python train.py --norm="layernorm" --activation="quick_gelu" --mlp_ratio=3 --inner_norm=false --moe="soft" --shared_expert=false --patch_size=[2, 2] --kernel_size=3 --projector_out=256 --temperature=0.1 --target_momentum=0.99 --lr=0.0015
Rows from block 5 of a small self-supervised image encoder, named by matrix and row number. Rows with one number within an expert belong to one neuron, the router's apart. Each number is 500 + 40 x the weight over its row's rms, rounded and kept within 0 to 999. All counts start at 0. Numbers have three digits each.
Before each expert's rows are labels from the 100 images, of 14848, where the router gives the expert most weight on average: "peak on" is the class under the peak. Only what is clearly more common there than usual is listed. The data: simulated stained blood smears.
# router: slot weights (model.blocks.5.mlp.router.weight, 16x96), inputs 0-95
# up: expert up (model.blocks.5.mlp.up, 8x192x96), inputs 0-95
# down: expert down (model.blocks.5.mlp.down, 8x96x192, transposed), outputs 0-95

# expert 0
peak on: nucleus
router.0:621494491529498512451530540424491468504470489570510482544492453523425540561512555510527501478451481438498469524546508469498550489503513472546497503515483524525502472484554505512498550622467447419476483572540469502495451554473504581508495489571429494552452477506512497572435491494475491458
router.1:474454502480493493528596523526517419496492465565435567529491477418497479499555473505458471439499525433461530504573513502530392489501501533514522451512530525538487484500487492492543423504512441422501534531463526550542529553559512551508523511532509553511497516533485570477533494386530547526
up.0:471502550493498516521515532533454502464515474546515493472448455451462463534561499422516450506529491485568518509487444520483531534543510479544509575521543525569518487575457547513594521476445537462589451509478432490450500399532487451511506457508489473533616437496498484510531491445491544508
down.0:470561530536492561514514447544434470519506550494555533451571505461542489518474519465512554513548436477543468517452491485532544509544519540415435508526567530444512597561491496549513504458466527532409485538464488482498501431507521542538459492538442566505481490444545495528493451454498480576

# expert 4
peak on: small cell
router.8:564551481534475482505583564511528554519480503545511417506476494506469471540501533545538516535454496428492461534564516539506526510519503372542448527546502477530546480511528558503548459578490473486513455523501467569507440530450498554519491498528470415475464457485498446492447495528434421481
router.9:486482524472502505517509498555523541521496525567492513508515523547475501451455563513544562445503479479507477513486530572524483485542532498419457500512488491461474558406530519469497490426496465502443429509451537514453572475480548479550469527371522446576444542539480423465533511571471519521
up.0:442518556516529536522524490503510483512501519410533468508555427470523513490454500550496572597552443526537401456420471498421481454508449508500482504464538433549491543477487472485528534472615521485483461580534447488479545487477523464483467462484498518547496508503506470498508530530422524541
down.0:467504551470429503524463489434452536556467510453454498452490460557583484483554572517471479569460472495554479454526435443459451448519518496461509465468496571497489544511413533438548465534566545504475527470445495447453484436511551489507499464440526522553495472486495534525548547481556523517

# expert 3
peak on: small cell
router.6:459529480457515524510500436573562531516500594502543517535570505604450458518461483552519506496512453472510503529500439553456471514523448567461489501498545447535579474537531523518464505414522537540469436551440507495488495462482505526460442467430544400538521502516482470503531510501465533530
router.7:582517544525546482453500494482452482539539457530485446478535519406524563510531530480466467419511536513448516544495494524454481485512529530582562483487529492533465505542473457506605450579472405458560559477551501526463492537535439515500471542521469516521490433482477484554459533455505466466
up.0:496526553553392526483541545549405479501492491483548529503495486492498495520450562482519484536462570533493534460384480409503524476462504491510506498556522508434446488456436505455536513508459493507536503525508522456491496485499552413520507485493530515442478540529508623510483505489436441545
down.0:573493494488496515478506423573578511449478442533525580529495530524498535545510475509502554550460505458467523442551449521505476530500521411533510491499497503480488493516509420560561534446446526512541513498564466501528553518431495542406494494525514458546501474544457499498624461457502461488

# expert 6
peak on: large cell
router.12:527448568453403530542429488510428527542540474499497444543519497417465493549517563512504517463530568438560463481481485516504499402513474396490499496577516524505473524519463410467539524489494421458501499481513504478514579551516424490496523524487480534445491528471518511506474480470485533480
router.13:512457448481471493497486450429500546473502434537503477433472531426462508604489541481515548434535477468465506530527566466500453454496525418523499473474545530506494500488542447444494517536404509487464466540461496485553541541576512518583564534559547531468417545527459510511503517485484504474
up.0:458459487503441541566429413480542478451501561476537546481483581484431497469479565484500521520479529415555478505439572509502548540472523552525473483472485487508443481413451506476457502478465581525532477520479462474558501476481511514548502480504484426403484499533467451490481431512491503453
down.0:491449447473498538424519456490530568463492517511497471515580522504548450440474548580468544487597429543473536472519433472533533482510485549469484503572504431467531492516467483533547468487496523504456476419498505513501531555512533466568502458512475535468475501435512551546487512405489539577

# expert 7
peak on: large cell; nucleus
router.14:504507472491468476512561474564502548490526603497506506535574474470466497488505535504439474500515497536518471522558497490473411494500483533444456370515463447502490590451500477507527484402524561558460503494507497596486547495528487469463477526461526489442557494546504507497505533603509506501
router.15:504539500515498477455463503504501519515468540490567500497521459470417518547528616486524606530491467435481406503515513521525593498560485492554544492499417496534497531465501500504530568612478433434449498463515498526475474492490515503481480505506440472539492449536439454511467502507461444480
up.0:533468487510507556539471501467517478457454465561477492486535398528475515428615508445466473535465511463605478494588464455532446550529557535525557514514481518451530483578455474552511555465493493512509533569526474438490478548477477494553459498484471482527500473551490527582504503536480487518
down.0:523493519552498475531531416549550523587508469534520450487458517457535504418404508484518519516497509557421474566476526537455540548573492511485506566486445489455513467508402481515543508424481461513504495477509474403511504556525507436483543475484485466475508433480505495464480485405509508499